From a checkpoint of a small audio captioner.
Training: muon at rate 0.004, 5000 steps.
Data: trained on synthesised sound scenes: up to three everyday sounds over a background, 24.6 epochs.
Rows from block 2 of the audio encoder of a small audio captioner, named by matrix and row number. Rows with one number belong to one neuron. Each number is 128 + 24 x the weight over its row's rms, rounded and kept within 0 to 255. All counts start at 0. Numbers have three digits each.
Before each neuron's rows are labels from the 100 clips, of 14976, where the neuron reaches its highest value: "loudest" is the band of the loudest frequency at the time of the peak. Only what is clearly more common there than usual is listed. The data: synthesised sound scenes: up to three everyday sounds over a background.
# fc1: second MLP up (encoder.blocks.2.mlp.fc1.weight, 768x128), inputs 64-127
# fc2: second MLP down (encoder.blocks.2.mlp.fc2.weight, 128x768, transposed), outputs 64-127

loudest: 4000 to 8000 Hz
fc1.352:109097133138131157141145136149148115133128127131108164139142135075171125147074101127135133077115096087110104102117134118181114095128088110119113133155139111085073116121133110168119114125109142
fc2.352:080120130139107141173138187128146116112130127138122095131127127112116116142120135139085121102174180113111122101126197097130150103104145167079114132183134138128137139147175145107125134123108088

loudest: 4000 to 8000 Hz
fc1.233:143121138166124155130115175095113124144134152125132103125122109126116138122080105097186093103095150135143117059139127086100116108130140098114124153120124144102158113143112137115107137091159111
fc2.233:148133088125138119128065149121097147148146168069114138130124096164133097125084133137152113127153173105128099152134135124147142106120138091141135152152147130113141110105115150134123116124162182

loudest: 2000 to 4000 Hz
fc1.480:145122131166145160120115120111174104104168134126135126112121139143148115131171114134097120116132083103098103124077128108155130119105102124113159139187132137079157147118127093116106084126106127
fc2.480:134121126144153108145128106168146159073101127101133166138099111121123100118163143150098148129146129121148151102129127140187128090102139129126118160151087146113137073116134144118155095111144129

loudest: 4000 to 8000 Hz
fc1.240:103114136130106155156163128127100121142154101147138153119078087149156120127081137142087123158129127139096131086123113113104126092096125112158116146133124131144117160115159138126072126113119144
fc2.240:143095079090127114109135140110081119114079139123175130155085107120167139119137116104142111117156174139153118118112150136094110119099146110144134083106132161118120165137133145127139102119153124

loudest: 4000 to 8000 Hz
fc1.494:095152145156121106112176113149135182137092115111135090097114123122117155115149078198079156120112110159103087141105144115143159124146133151152158119106129110117124127125127116109099137131161120
fc2.494:156127121132119116081189121141112110097165117152129094097113125147119185139129119151091153107121137129157109106135144163129123115162142115111109124115076142113130106157132208124154124133150130

loudest: 1000 to 2000 Hz
fc1.569:102121119123157098102143136122113139077132103115167080104123161131137146139128114102145098137094117109145108124137175128059080175120116105142150135108111132137139126090127163121151139123141119
fc2.569:135127139122105094136155138150102137091168165075092130126133204115107089103173108148122133117138105158146149148138129103093127181112108165134158159125140142120111084158124137103152122130143108

loudest: 500 to 1000 Hz
fc1.257:127154156155163098137155083120118118150132122157116099157145095139131104124115145185110120145126132124118075106133178125118113161145161083140097107118117132128134144177131131135097099117096095
fc2.257:090092144109166090109152138145089115138095144108134102095144080169176145112104154132102137163146124154131127101151128159148140128150157116114176125143129136124125135170128116143119064160120130

loudest: 500 to 1000 Hz
fc1.743:146153157147138110116147150120136135139111090144140108106182140130113092127124115134148119146129150089075092128123147165111106064154155146170137119155133052143154124102106139119089095152103134
fc2.743:098087120120119090117120113140144108144139133115154139117117124099102150131143149151141115167165145140106112151148131165092141124116178155150121136135110082091093081112140157108118141152120105

loudest: 4000 to 8000 Hz
fc1.149:131109133135090128137110117112162096136163148151081109097130118099160147153107125119098106111075123127125153125102124129076124122159085127164133153128048142125106140128151144132157110095123136
fc2.149:122126097119063109127141071118121101144150112133157096166141123144137139125133126122189152120153142133146112155112113147109137107120129168127132145214111173097156111143128119103130103137125146

loudest: 250 to 500 Hz
fc1.451:126099128130113133139093177162150101136086149133117127122134131114132121139124153125125106112144136140096135110116139166076113172145140117126128129132121093082147143088126138155134123122109070
fc2.451:150124122153140107101136139119091126119122155121124104131147134126125123156079171130134117121144108106137142146166145116097091168137116172127128141128171105134109153099153147169153132142136126

loudest: 500 to 1000 Hz
fc1.258:112095134140155141182155125111158150163142102136117159108110127144179131122137117121087143122098170146130140117115133062122115132115096131147109096113129109137120179103054122128113118119134112
fc2.258:107127087110151131072138161103134148132128131179132136145122141115113110136161173111112169166108145148126137132125099154122112131109150105109103109151052147154160151139131179109128152136118129

loudest: 1000 to 2000 Hz
fc1.464:141145118131113071136137136117121098122181117127155123136167069135132128132159091145103178122085092128136125154137095114117122133143161108087108178136137108125138130107147107099122141124141114
fc2.464:127128122103133163152117120093097124106121145162168146136107151163121152092128148134119120115101176163096140109128142149120136159098130151170098128133075108112180146113141170125152149141106129

loudest: 4000 to 8000 Hz; 2000 to 4000 Hz
fc1.75:100130135163145147129139100123165124130108134091081129109164130132095127199151167113112084169118110093121125136147089113105129082143083103121149104154145098126160105121106140128125152123123159
fc2.75:131167080096100151118129122094123097152168123134091089115157107149110160119115109129095107149098124143122143151093161122092176165167143119107093120154109108154159143149184100118144082142121142

loudest: 4000 to 8000 Hz
fc1.444:154131141122151122112132116109172139118155136175107136124150133104123136139128137139132170133060142137157117103161136118131129138092098103124113114110160125055143113116146129164114200127112110
fc2.444:120172064114123150162110123119146104077111169135113157107102137131132071141122122143131171156084176167132084115097178113141127129116139134127091142161153122135151157137131085132095145113127149

loudest: 1000 to 2000 Hz
fc1.631:152151132117154135101111130111074140121142113089123139109130131135157141070108147095163157149100143103149108100105089113117140075156082141121122064109107100116130137091165096155149120117121128
fc2.631:103124116099082117096125147126167168127160143109115174100155111107132142122145130108152176124148181154166145087146107126140093122164156150149133076123156133118106126161154091148135087140138138

loudest: 1000 to 2000 Hz
fc1.584:115115119154106125138134151098149158155112150097102097160135138151138143080174090106147142142070096193084093139132145109110138126124081144121149125142097123109086140144118131134086127129150144
fc2.584:117129153123151085107092124069135148124132144112114144150133164094111134107157142093125159130113086136112133146113128131100144128102116129100128135127106107118093163153097116139096184145126120

loudest: 1000 to 2000 Hz
fc1.693:129118160185109113123151160137146117147145147138126103129190121143121159099128135118109116074122106131111145134160124118148139101128140119132156131088137101095131096107103119131092133108141103
fc2.693:114135144134105159117124121114157148084125146166132102149117142137138115134136123148116080120088167163140100153145151129140140123096161155139157137115131178102152101096106081109140167149142148

loudest: 4000 to 8000 Hz
fc1.478:145169161145166134094131089167113089154147145100085133111123145142140109139128108107131127107115127124110072134140142113110137135120101098147135126114119104149097099124145126177079124118134117
fc2.478:110110146113079105109131170103137137104106143132152135129122096142122156151112113147113151118110158158087101164103164152133124192163078106119139120119144164132164153094099178145126134125117109

loudest: 500 to 1000 Hz
fc1.248:084137151148111084156148111132144125128136140105108107109140111101148139139074148100137101102136131153116132149106127134130124194128080108150095089113144133137140164099088089125118117102076084
fc2.248:106138080102102110151092160135148115115099108151138119144123130096126164095116114120117168179120137163153127137132128140136122162116136115116140149117145178105139118148116152127122142145091130

loudest: 500 to 1000 Hz
fc1.551:128104122156140148152120121111105120164117121104155138111141141130120144140138129110139105133099078098129124127116115149119138152116102122092154119053113110154158119129162132150090137143144149
fc2.551:150146099140118136112110146157106122154111100104103140100128134123128110149130110111174135164153089151159128165108133107126149119095115088142138147159105143129110133136102128092148127090174124

loudest: 1000 to 2000 Hz
fc1.671:127147111130125103122115141130157144097111130118144152106145160144153098102133092080094149111116089141124106137121097129125142068147125102087169155106136094144163129138107123122100120144112142
fc2.671:108138137118148117108092142093131172135115140119127126127138131128130126132116134093118106096119128133127097138092086145166148116119155076140192170114108148147146122142083105146108123175142108

loudest: 4000 to 8000 Hz
fc1.317:112122146135110150123176144124119150126147151157111144134166059152109113127127138157156136124105114131132121124098156098088125110110120079100107124119101117084122121178133090136115102117088125
fc2.317:119127165142148126128132089147145151119107156115121113110166094169107141103061149134115157138126130109127127157170151147123129102098114092153157176140100068132131128150121145140083153141122120

loudest: 2000 to 4000 Hz
fc1.128:140150101131152135152115165118123132152097127150115124131108157098139149116095130128112075116113095106065134165140094105135109157134128123091152074072159123157122139134088134155155151064120112
fc2.128:078137088068123110136132115103157150118125113160107174132133111143135129149154110147101109109154089173111149152094137157159103131148126130135108123102147103098088113170138140172111153147096155

loudest: 1000 to 2000 Hz
fc1.545:114126133144106098123149183162136121116133103094147125146125178146129135111106080127107128121148115146173110133121159149104134123137116059092168094116101145145151144116108116143147113071149123
fc2.545:146130130138154101137124145084108134076148106153090137155138094112160142144145123134120108138153129141128132108099133167140141138168117082107079137155131117124159189087098161135113086081135152

loudest: 4000 to 8000 Hz
fc1.639:123088118111095152168089102114109130129140106136120133145120151160157110158099118153114101110130146094154193083088120088129128124139130102108118092128089107109130126152120129148120104103095130
fc2.639:102104107107093188092106098144125128116105158140098126135060158153167160102124138130085117106116143131114175131105099168153126163121126150133142081169139114142117105124178139153098110065111167

loudest: 1000 to 2000 Hz
fc1.623:130115154183121132128110160113166136146159140149090141132145162113174115131105110102112121104083122142164130103178100124101136104126120125119135094096128132087102149138104102116103119132102118
fc2.623:147147094153179129119130147152111136131101157122120132138137168116106086146161103155162122100138140123154136156110127110122137108123109134163124091099168137126125147080150112111164156158114110

loudest: 1000 to 2000 Hz
fc1.328:118100135128094164125124134140128104089128130119109119120118174142138143107124109112134095122094104139107125121132131136121106113156109053093168185107144129157099115107128097106129133113114153
fc2.328:122133155119114143149160109147113131112096126117103087125077123127118130128142104165154097130137158121166164127182110125134102115100084113134134189114183090179123127097124155092149092136106134

loudest: 250 to 500 Hz
fc1.300:115152128186082134107175147104141154131171113133111137114125106115142126135080143157157137154149128113143129137176103141117122164086090149117130104103113115134096113158153123146115149108135108
fc2.300:129154079147142123132128136126129147100137137126170122155098174115118114133131157119152153157154158127137113138172142133095132135127147158178158108159104108140109109130087121150137100119161109

loudest: 4000 to 8000 Hz
fc1.86:113127148130142161090100105061096097129172152097139108100104132138146134141157136129065135109123098103107099145145163128102126095142147127117135125128143115167137143164131130150115115109097126
fc2.86:090154103109070073141148129155148111122114115097154107136121108127122169097109124152149148153128164148152145101141130134137139101180100112127154116106126155151114145133130107156130160149139155

loudest: 1000 to 2000 Hz
fc1.402:142120119100169114172159160081141133120114101114151134125109134141132123116125092137104175132095147150095165141073078119081145125103123116181129110123136097119131133154122121103081131124110099
fc2.402:108155093139107115130100132165065108117134142127141155141119128078141117098161150142153172104117163149147136139123123119096150140159135119145086149144129124113156171106119144152152117134141157

loudest: 500 to 1000 Hz
fc1.606:143102117102083118136148121124171172129137157113145164135104108125174138097136094111127156151068089104096115107111104116108144107145114156151140142127107124089101082157171154122125084129109108
fc2.606:138124130151134094131103116140107155071136147084146148090119145061111128104179173152126155115122120139108140186111105135077082111128094166119149159093123149110108121148164111155104112129115129

loudest: 1000 to 2000 Hz
fc1.77:180163119103104161136123176116101124122116174130126121091138158153117121136111114093122123113101125101130146096083164139113102085159087097090135108120126142102125151097096143144118151120141114
fc2.77:120105131086090131108116135101105153116104151142136131130121134110126112118154136134120176100119122131103140099100096143087137135104130075093108114127132149141157173158087121138124156160148186

loudest: 500 to 1000 Hz
fc1.360:162081143113179127146123161156164159143105114122150179081116128122129120145140139177126173090161150117104126136127160102133123095142097117144119113115159093140130130117110172142108091060129120
fc2.360:149117143099104125124138112106107113140104114139150200105112179113126121129094167136139108137142185200131095112152148176091140117123139111106135130140139095146158147111108157133148138130170121

loudest: 500 to 1000 Hz
fc1.313:117126148138157121118134140154142155132136083129095116108123139161125156156111126110128099102115128087086130130137101150087108093120116116097090127090145110131130100106105138150139183086135136
fc2.313:127156124136120129107154104068103112145151133137124110146114116111150146112141125104093193093149164129117091172120128126097108110137151135153111122110109137129101130116126113137142132128110159

loudest: 500 to 1000 Hz
fc1.601:114167159110154137105057094168119155123142134143141118116164141075168120140085106149106127142129125166112135129159132138102096117099136134170166121097144096124070129119095087124135129105115153
fc2.601:103149125137108132132098171091101104124140076110091127150117160148125162147154130091098101129104112099147154153151111129145100146129099098163102175133157096122129145132127147163109138141126108

loudest: 500 to 1000 Hz
fc1.121:150177120155150108125151149152151184168115133104130103116127112116073143128102092119116139122075120105102122111149107139128137123164134139152152110110123103166152111141111117109113093163136142
fc2.121:159132110140143116117113088121119131173168135148093130163096185121143151106138124135158146142103151110190130093164156173094147109128156143099121076101120116102093125160118119136119154152115134

loudest: 2000 to 4000 Hz
fc1.458:132158142134148128123124102140125135125090059143117122121125168115168149163106091091108080171118122081095122091118151148133124140153151122131151129127112101139092103094110114128099140091080118
fc2.458:104163143146129159109132102135123144125132122120118084138130133120156169137104124102104128143129092136100080151109153152184135105086114158146150124127120125150145146146114136119169101096145124

loudest: 2000 to 4000 Hz
fc1.395:138101151139176160151150108160084116136151141118128119080124105090141113129089139132101090114115131140087134094070154130109119062151100131122118141120142116127141123137120106121142124136151093
fc2.395:133091114122089145140140112139123155129178097138103065132162118117158056133128155106135104166130138114141103153149119079173067150145099148131116152122120130082143139115134117121131146147179140

loudest: 500 to 1000 Hz
fc1.99:151171123148119136114128099157109120114112118137148114139096147122087090135126105167132135102114106130129107113108103120103094118119130138120164078119125139122097166141144124095111117156123069
fc2.99:092098094137116125134063151124085116126152112116126096153136166138113130103154140166143131137128144099144123120157152132150150124110114140119132123127153113126095154143157169122175105161110122

loudest: 500 to 1000 Hz
fc1.180:093114113126104142135145126112152154126130188100132141133097122165106144132115126125108157103090093144094159110118097135121170120144144173142119098086110107141156141111139099136133150092093112
fc2.180:146163085148151110150145168150129126147091126108129147136126087157143128124115164133126162111095121142112182107180116162146135145143074177117074127075083132133132118114115101165144125084117126

loudest: 1000 to 2000 Hz
fc1.413:128162163157156118155136091116135140134147119103130158147144098130195151091147119128124132142110086154099160106134078134087141102148155116137137118091168154119154138136105102152119113089159132
fc2.413:116124115152061144075128098135134149101163127117136148137134117139163124114137156136135102142103100145155123130127077122160137177142093136135123123108156137124191153099083105179138094089137171

loudest: 1000 to 2000 Hz
fc1.429:163115132134148125103146141157127137118130133112147117110148138136168113090169124137112148174092114108100096119102110118159153111164068091139189121123138113081110144109118149103105140127149103
fc2.429:105137143120127128138164128137135119101147113179162131120114136121082138112133119155155150171140102116112120174129115109120138132171159128125122128154121121110161146157143131109187163125103113

loudest: 500 to 1000 Hz
fc1.730:084123120128168131116125103129103162147131101112125128118124131179173119150101101165144124128086081116131108108125111106145139128089113092092139091123091154108133157158110145162118104123129148
fc2.730:077119134138148097060127104150078137122118155112121116079175120140158161126095106124105129132100096115106109136098111121185150129108132113099139113118109154115163109173140122176132115131133143

loudest: 1000 to 2000 Hz
fc1.151:168126100163143144157116126090148118145096125158101119183117157109084143142160134125148171144100135123107108144088138104110135124105122106126132076130132093094182126130119105097085098157132148
fc2.151:143152122110106046125121132138162117136096132142147123105114142153107064127153125134119163142133155165113146112132112124131155104118149088136138121134122179099142089155129137112128134172132100

loudest: 4000 to 8000 Hz
fc1.193:125129110153151082119120133115133131130135129150098115110075131143156141135133115162135132122103112137113152129089152062100094142119089116108103124095130145122121104147119123102118139126099116
fc2.193:091115153134123178125097100143098105100104091123112153147115140143176151080164135130126154162127087138133150147108154167093145153076111151134118127105133139128107128154131129150156113126100143

loudest: 4000 to 8000 Hz
fc1.386:127113151153147117136101160127123109146116098143129114070125120168123092119138126090142127090089107131139140165133105115118113143153095102101104081120160108110145113131135087136123140098118135
fc2.386:129128125074154123145156128151072106119115161129160110126142103096091128159125091116119147118136158147122147076166121126155140171148090166108118093100148123190097164141102160135094107104150155

loudest: 4000 to 8000 Hz
fc1.513:104129146101118120118163131116147140116128101117097140127122149123069095103146106118138176159109096130084098121123091128111148137090104102127159117173131085141075169111112114094092121148159121
fc2.513:146164167098097088131133145125130151089157085147151140119154137150056168119135128085158151104090133135127128134140112120129131146140153129130103136170121107079135111184127199072104146164179115

loudest: 1000 to 2000 Hz
fc1.583:139090086110114136100097149173143122135169143112125158094141139126150097139158099138121128102121094132144116143111110151099147141117127102108166152099164151140117118120101147153135121089116139
fc2.583:118096121136139119105122113118084155132133151163148135133147158073170157153133127165098113157159173139143122114126109122135124130132146155115121124129118149100168143147150143128136143112148102

loudest: 4000 to 8000 Hz
fc1.739:145126161110109109118152100151189070121171102113136103112151136126131082168132126147141107146126146126138145124110155148128095061127130128125132080107101127115127118150134146146115068155079107
fc2.739:115125135171133106177131149123137119169109091121139111126179088130123116112132145125156138153093122177146144177128101100156124130090153138161127141116146146132123117137163175133113119142070101

loudest: 4000 to 8000 Hz
fc1.651:104106110146146138162120097080116124103111102169152102111143127107083116126139123136139102151101116173101125176089136182105124147113136095111176109100088140117125122156135142113097155085121096
fc2.651:157145130167109110138142094129108157145152086149082107100129121131110094053128139093168136152134104161155187145097099174143117115130125114153126145129115166117132129163146141139166108090118111

loudest: 500 to 1000 Hz
fc1.447:148161202106108156131110166118161135130091078139125124144070198090127160133124100108162153149091124163119129078104180140145087106151130130146119111119154142154148136134152164148096131122135105
fc2.447:128143067112171113128118126157113098115143126154130135136136131114099136114133167153145124134097112151132182154115136119120139138131110105153077112126132123119136118118104159181130133130118136

loudest: 4000 to 8000 Hz
fc1.277:124123142141158142160137106118140122135123134126126153128129112111153116108109156132132132114116121090103134121137108148128099100116160125142123133118097139198121117121098126134105073081135145
fc2.277:115127117149146166133163097096142125093113140099150155086081121114173114096173145081095132157140146125133172107130086120133128123121157131130117125162123120146156109115143127117103111095163143

loudest: 1000 to 2000 Hz; 2000 to 4000 Hz
fc1.179:107133157122167135119131143174165173114123167133137146097109164112091111151128097093088123132101113100105135113126143111079110149098177106130167118105168140134105133132098117100154139073165124
fc2.179:134140135101159132082123143124121158129141100097094187156113120152101126125175106116148120107119113176138128135165143159116136135114079106114135120143123132150130111107139101103150176083122137

loudest: 4000 to 8000 Hz
fc1.190:152130130156099119135135152091110120149125145121122106081127144126143133111106137109145121112106102139103150119093168081124155138164092143138144148114100113113144128115102121135118133115128086
fc2.190:137128124130151107089109142176113154102144117092110101128159100090137137135092165183170126149096122161157173145134152138076111149120150137143135190115124110134145107124128144148116116110172116

loudest: 500 to 1000 Hz
fc1.407:141149135142125082145129099113140135118133140130135150102162082088154111143111152129127120108070113116119161119126088130111110121123158129182138102138117102140167152083151101109114106124108141
fc2.407:132136136118117103131126100102096135095130128090169115114133080139106172155085147098162126079101128143118137148154129117132131121116146107135165151128090134094153125094136134150150141095147168

loudest: 500 to 1000 Hz
fc1.554:121128096106176139146148136120152120114147124146073079147133083113162072168143088123117115110091095146123147135118112126086108110125109111101161160121121098106162140137139181135134120143115123
fc2.554:118122127118140114147140105138115161128116161120113113144084108131132081112170136142134112090077110129115123173086145090155113132098121125123129208105155112128153131202117161149154126145139103

loudest: 4000 to 8000 Hz
fc1.16:118187141107134154164132166111170101127120123114145134141150154082096131090141136148132130181112132127066129103132139137120162141117121144144128134123141105165129165122139106086116147094116072
fc2.16:135158097155155140141107106123153124143144144109070122132124124123113123104152124159136164147188111107150181144124108093171128095134126152131100141103187127105096120119126134102113096124119138

loudest: 2000 to 4000 Hz; 1000 to 2000 Hz
fc1.557:119178164151145110135130135144157097110130158185079121092138108113155118132138128121109133169134089108133174104165140166145113104135168123106135119153124118138109132091080167108102134074109141
fc2.557:133139094140097165142088112141119156142111161092156141164126142158099113094127150158120157115138160105132123103101188139142131140123150173104132099103082128120112089156145147125150101101134130

loudest: 2000 to 4000 Hz
fc1.286:122120140094099128125143112148133145108106082155175140099190096128120111119172141128085069150107123137135138108106128134098137101151120104106093081132126135142153165091112128159108139159160105
fc2.286:113152100113133109143150105133122126124102151135145129079172091127105095134141160154108054136117135161158102110114102110134133136170137125132120102152152159159156119092150124146107132162179135

loudest: 4000 to 8000 Hz
fc1.245:165164096161113125135144129148096142094137092139123114156087154139148169090107125158149066148111108119132114082131088152126127058160130079111085126089108114117108151114116123132107132119098133
fc2.245:120131105170137135139186115155085157126116117119117156172096170138153133096109113126151118092153127140143091150140081154180141116136113081161094112077126155153126166131106132118088120131133188

loudest: 4000 to 8000 Hz
fc1.724:110135093137080127154126144094141144108081155103111110148150119096115132165116101152130098102137142139113132116137114112151097130107133105108083110146161110091161125118126117149118123149087075
fc2.724:142138134107101130096091140165119146116131142113106141117146132137107140146156105106160093140177114117130161133158086084166131159125152087118171166142107116116155117151147151148162163141116127

loudest: 4000 to 8000 Hz
fc1.445:173165112094115104129160129081122136148139112087145147148142122123133133160159108165077129138146160121109130089140147107064131103137095109112064096123097123117143096135161118139118137111114118
fc2.445:101121094116116154088103102136138102149123136105150143160104144123127143143118133109105133127169155088156158145106150120082118120103139094110158095112156185126128109160167135117160067147115109

loudest: 1000 to 2000 Hz
fc1.129:145145132130108160159138125146136168110159171118109101170133130144165152079113119097139105116105106150084152106101107143125146150107156159109123085118106125151129108095089125159093169151129136
fc2.129:123133117125118125155131126144128199101169117134157131148106116076130131068110170129126129143116141121127194116088137171140124143153137154087148099125150112112131117135133130139109152128136160

loudest: 2000 to 4000 Hz
fc1.372:132117135130131170138199182133161154124136148100120137116105143092110118159127100094118143138145107125145121090124103118121140148121129123119088118132138152130121098108122099125118107139134113
fc2.372:124099133181134122114153183095127114121143163159119127098123135145091133077152129138101187102118143151162150130099120161098149117090112097125074159123117129138106109109124112165153123166128107

loudest: 4000 to 8000 Hz
fc1.396:084101141117097115124116138109138112166106108124145180137161107113128140133115128111123111138150129106112091126101152128111143152123147128112151109105105139104120144108108125102117155115112106
fc2.396:139146105095120108121110148144090087125104123147142159123133136141114135136163108094122156127167136148161088131112125145090100149095102171100172156134127118145110166124104217122150136137145095

loudest: 500 to 1000 Hz
fc1.22:167162116090124157158114150088165141137151123130147092173132128161133144105129130160117133099086107131166124110074107130130160114135110127145067146107104136126082131126096120174140125094114063
fc2.22:081124144123113125156103112110164135072154137103118120159120112142147115149131136134133117116171136127103164123105107124137136099171161139129130123121175095101178123145110093219131124127128146

loudest: 2000 to 4000 Hz; 4000 to 8000 Hz
fc1.79:119135131118062140124138096103167118157135145156093133092148118138130107143152135149141122159111140124117105100134115113067128156160155100107110155129120059146120154117111151110113108126094101
fc2.79:125134119118129134171139112116105163109105150147140108098142178130124169120155138140158096147148159166114153123134116118106113172133128139200143115119181132161090119118143075129141098119159140

loudest: 1000 to 2000 Hz
fc1.378:129102137155109101126135160160148145172093139133157136118118127119123109127149105139070151131163091166136084142107130117059091136080105101133141130107119114101101124106157100098106161149101130
fc2.378:097117097128107123119134163154134124106139118144165159128086127133145172165139148138095139168188148185119119114134183141074138138134141102117136166125130147136117142142125102118158125144129116

loudest: 500 to 1000 Hz
fc1.482:147165161085144149112130086142164160117118132138115123144134088145131143139146109136088142150124118128129093136155101128106144102175131142139116145134129076135139118117124070148107164135079116
fc2.482:091131137082116161106109202142129103113121128148123120122081127116121165113183115130136125106112139143144098100140158094156125164134095168177079126124094110111118175138105106132114160124134159

loudest: 4000 to 8000 Hz
fc1.595:123143112098113110094128131145173089171119135131164077162071125129147152129108104140145123131109108130139123108112144089105127125163116121101172118110131095128156121133111109145138140165164122
fc2.595:132133123161126125119151121131125118107110100160129073092100126068146146138125144127082154130140125156157159165157122088140132131126113100115143097130137107104127133125130141142152156109154157

loudest: 4000 to 8000 Hz; 2000 to 4000 Hz
fc1.401:150125167118141128126132138125119120090147129137115135062136159130104120144154154104124156094077122202074115076151132123121124120124141120152102116144147151100080095158116155134146120150126134
fc2.401:117139120100129143128123130156145114133138156089153142126137135152093137144159114037139147110099116159131105129127136151169142138105118139100099118176114123138136113137113154106149127179110136

loudest: 4000 to 8000 Hz
fc1.735:101162106161141136156167141116116169117174103138109111120169171101118112120158117174136118145098085127083115157143129127103145114120132112095145105111105110143134146114119123076139114123140138
fc2.735:169163093156145132139139129132062147105116090136107124162151126151117146143124134157133115137115121140137153071116132126152123098114162112141120135120135161103117127128133135124118131165152100

loudest: 500 to 1000 Hz
fc1.100:093096179092125128081086134113098126098171145123126135121116089113145073104137091156124134065091115131120116130144145093122139146154115111132150073119120130099122094144126111122143130144149071
fc2.100:133143157092118100114152108110138114147162118124144175131163135114156123139141149140150126164106128134148120171106139116095116134085165128135161126093160153090133119116129132106090124120164099

loudest: 2000 to 4000 Hz; 1000 to 2000 Hz
fc1.490:110132135166160146104120157130109113109114159126129090127113120174125145165131130102152134127110088113128137130099099131063114152112109132165123114125163129095119133121125145134104096107139124
fc2.490:148142118152136144091141116077137164137122134137171116117093110149092083144155157102144100135113158143171174188146161128113099158128116174107118101175089149115124118176163129154143163121125091

loudest: 4000 to 8000 Hz
fc1.399:083162147170123121135096131109123169124128144094122146120192112130110114115180137111128133153127124092118144117118112124067156170141115131138151114082101110125107117137119117093142095104121122
fc2.399:113169153144109085169134150101106176127099130108132116127124137096114150147136129097108119188117127191175122154142116063112094149157101146131151141098147166099102109134076123140139153129147126

loudest: 500 to 1000 Hz
fc1.371:098144114143171118140128140114113149126144110148112098114145107135176136147118098108101153093133109123125127151096149131084117099054099121136130130109103131105101134104131102140152116100118166
fc2.371:123108115116146112170138109163129151137107109157088141132135119143135141163162101070133153122152123115138143133133131083120122145089136144122148101088149159125159171132125143156084142145147117

loudest: 250 to 500 Hz
fc1.655:126130113143170161120142122121125124139124067158151171097108119130114094111103145105141101149118124139140123117148094145140120128094140107165089117102151076135139109086149093151165109087108109
fc2.655:180073131148149124132123081159128087104123078116110152132118090102150129092132087139124128090152139167153106131119089133143143134110114117169094126131147091129106108114124143142105137154126136